From a checkpoint of a small segmentation model: 7500 steps.
Rows from block 2 of a small segmentation model, named by matrix and row number. Rows with one number belong to one channel. Each number is 128 + 24 x the weight over its row's rms, rounded and kept within 0 to 255. All counts start at 0. Numbers have three digits each. After the name is the row's rms in percent of the matrix's.
Before each channel's rows are labels from the 100 images, of 14976, where the channel reaches its highest value: "top examples" is what is common among them. Only what is clearly more common there than usual is listed. The data: flat shapes of many kinds, plain or patterned, on busy backdrops. In brackets: how many of the 100.
# convs1: first pointwise conv (model.mid.0.convs.1.weight, 128x128x1x1), inputs 64-127
# convs3: second pointwise conv (model.mid.0.convs.3.weight, 128x128x1x1, transposed), outputs 64-127

top examples: white shape (55); its colour: white (40)
convs1.99 093:081119111131101106136123120138121130156136135132160136145152144117147110161129130105128129111164137116089130127149128100116087144097093135145135152157151190072103179105135153113119123104109114
convs3.99 102:143120133142135127140165133158143119122131085110082171092096128122145126140115158085127109134133147146110116112192122153158124117182129120124118072124162118161081103058083130139118121124114129

top examples: white shape (56); its colour: white (35)
convs1.80 099:126153085156117119113152133136079115134104120138169128149113128151136112150102132096105147112175126120108138162128129115121095155127099124187161133139145177093122169054098154121132120119127115
convs3.80 101:144132138139127127143159159151140107107129115112063163071102113142149121160119137086131095138150142107109121114157118135138107117167137121121143095128160114149080087061078142139118122140127139

top examples: count: five (43)
convs1.12 104:117144116110111107140155129134136114103137130129145142086109148173129134103137135140139132133106126090134160108120129140105134143127117144119120092098153103151128127122137183078132159129123161
convs3.12 112:109145151134072104141113187139125117105093133122105111124116160138115135108156145102117123150158087114145109119098122145143136104127146113100115110154116135133117083086107150168056081100125122

top examples: white shape (53); its colour: white (25)
convs1.70 100:129151128116128138132134135130109117150153139165110136135113127102112145140124166153144126143172085134137123158129107145097090145141088127139165097150160135131126148094087149112126136156209155
convs3.70 104:134095132123159149128152154093117091110140148126055145123111131160133161149125073103127123103155146103134141150162102089144125133127111136141153127107133089141104140098089138142155156165115141

top examples: count: five (57); flower (38); gear (34)
convs1.51 104:145149122127126133146124113136124103126131117117112138141094092112132102085114146129104167101111070107077149134128145159080132151158157127139123111134165166138122142145096148106144145118133171
convs3.51 098:149121129106152161117132090125134128159178127147134143131128089108150124149105122133144118156144153161092165147152117112119152125149107119145122150110155125106148129167140133080133142138131133

top examples: white shape (46)
convs1.4 104:140141089176136124163120123138111113097104146119105120136144157100167069119091168167125125099135145173117124124133138161124123123142134101138142183128096116125108139139125084133121138098110078
convs3.4 100:134139166094116151100108122111128100142154152141120107134129125126161118122120120134137120150174128139126171130157108097167162098139124127155134137146151162120137108146106165149117145146129141

top examples: white shape (50); its colour: white (32)
convs1.95 099:181124177113104106152159126120104122139099099155046113115142142121118170119137093140121136177130123141142131133178112133136091120112159118102117099155125094132147090109055117135121088129159142
convs3.95 113:108091128155145131142141136133122114104088130106082109152093136144125138133141112043162123124167128130102080153121134155125110143122095113065116092098112125134126116078107110158122123138063107

top examples: white shape (77); its colour: white (47)
convs1.53 100:180148143166144102156123110128125086078118145117103122127135149136142083145133156149108114113104136158084119128141132137180118159136166079146108156122114147121137119114094101179107122127104098
convs3.53 098:115150106152136121156128128136133150107091112118170186116143129150100110129124132146115133124082098106149102115119161145086108154110167143148128123136114119145108143134168123094142119143159128

top examples: white shape (89); its colour: white (60)
convs1.0 094:176151100148121110143134112160129105159143117113111115158112108101110028120138142132099128117130081145096133146140146146118145128186156084172103124145145151095121146096088157135116163127128113
convs3.0 093:112125127133122090142114145104134151119099123116137147135153154124105162135133136123093154105111114096151091125080145133095091160105146140114138120133078070120128152131166115136133104097130111

top examples: white shape (69); its colour: white (56)
convs1.90 095:086104101111131097113120114151148163143170117183172129129195128118116106114095113093144110163149094131077124112126116087104117129151136165101110128103149152119116146127163112132112134110113132
convs3.90 081:158128110170138144166156121166148140107101105107140160109105146131128101135113138124158101115102141144133136119195158157139143124140111127144113106097147139144141080092127087115173175120112135

top examples: white shape (50); its colour: white (34)
convs1.32 099:171147174146128127151127111110114094114102142137076148135110138132127147164172154146129126144101134142123127127159132133197113148111184098124127108120123121113162101127083136187130092128102127
convs3.32 096:141097169125134144119132134105118109117127149110088057159137143122139147131122116077146153137169140123106109126135117118156107113111082131103126117107111145132131109106079107197123144105078150

top examples: white shape (67); its colour: white (52)
convs1.91 105:175147159138132128122148114128160108107162098087084149159123072167148116123149159159132127094142159094134085120139135123149175133165113121169151103124131143147096147126142129110116169129156184
convs3.91 105:125143114105082076138113133124113135108074131099117147107133165135102102126157131134134129093105109132154090157151165109149147142149091128128134090173145114121108093099086132166134115100110089

top examples: white shape (46); its colour: white (25)
convs1.22 095:167106139083092123147148128151157137108165081107118150107121159157112120121154113145140125157113137068125111120142123101131115134133119133093099120147138101152106111122125173113115140093116124
convs3.22 080:103141134111068127128080202101136112125099142132120134116134172159110121109159123136106123152151077094159143135082128125136133117111153127133153129173097120121122104122114155146086099152146137

top examples: white shape (55); count: five (38)
convs1.92 103:170152111122072092147159123136135112107153112088103127095109109132110112119109140130109142115127132115116124112140176128109135139146118088152082144146151151136135133127095176082128150129097160
convs3.92 089:096150145105079110121113181120134154094087139106138135124141143153104107146140157123118133124128086093157098107076152144125125148105174114136122123157092124105121101126146146156099092122139116

top examples: white shape (44)
convs1.36 097:139152123111134145136126120131114135141157132157097137159114109082126119136129153147126102154204114155140114139133110147120099136146076135135131098158144155097138125117099166102143131144218138
convs3.36 097:129078123097158158122150135070119118103114159121073129134109148158124136147141101091138108097146135093149120153142114111151124137133103132119133126095116107106116136110101125159150135160104125

top examples: white shape (83); its colour: white (53)
convs1.21 100:166143127141099130147149122148116107123131111110111106137137106124144077117112138120105142107120116126060110131148166124100111132152151084180147127129138180083121156100070159117089124138119114
convs3.21 090:130117122116153135142156101158144110150167117160114155099107102119153129151135128120157109136144177158112157147178105130133148100175110099120136121114175140119108103114108154086121136137120123

top examples: count: one (51)
convs1.94 102:117211124101134140126162147157121092129142107110133144097118122124140154107151151168160137132114140126072123127142184128147165122164151174100153113134143098112115125123132145166105107161109107
convs3.94 097:157151129140122122104114132112136121137129141125122122166127159134141142144140105104117141188143122128133154136101147121149127120143128188161110116128122124137124172174116131124162130171143115

top examples: white shape (45); count: five (43)
convs1.31 101:143130115089118130138148119131120098116158125131129155083134148135104143141146115172117117147069128084137106099154099141140140161124127149108094103121131113098086096133154183134136143074121125
convs3.31 101:106132124136092114142118208135135127097099126122104144106109139143103106125162162111108113128166096104154119123114140144163141119123169120109139134168149130142084071103100165140081090159148118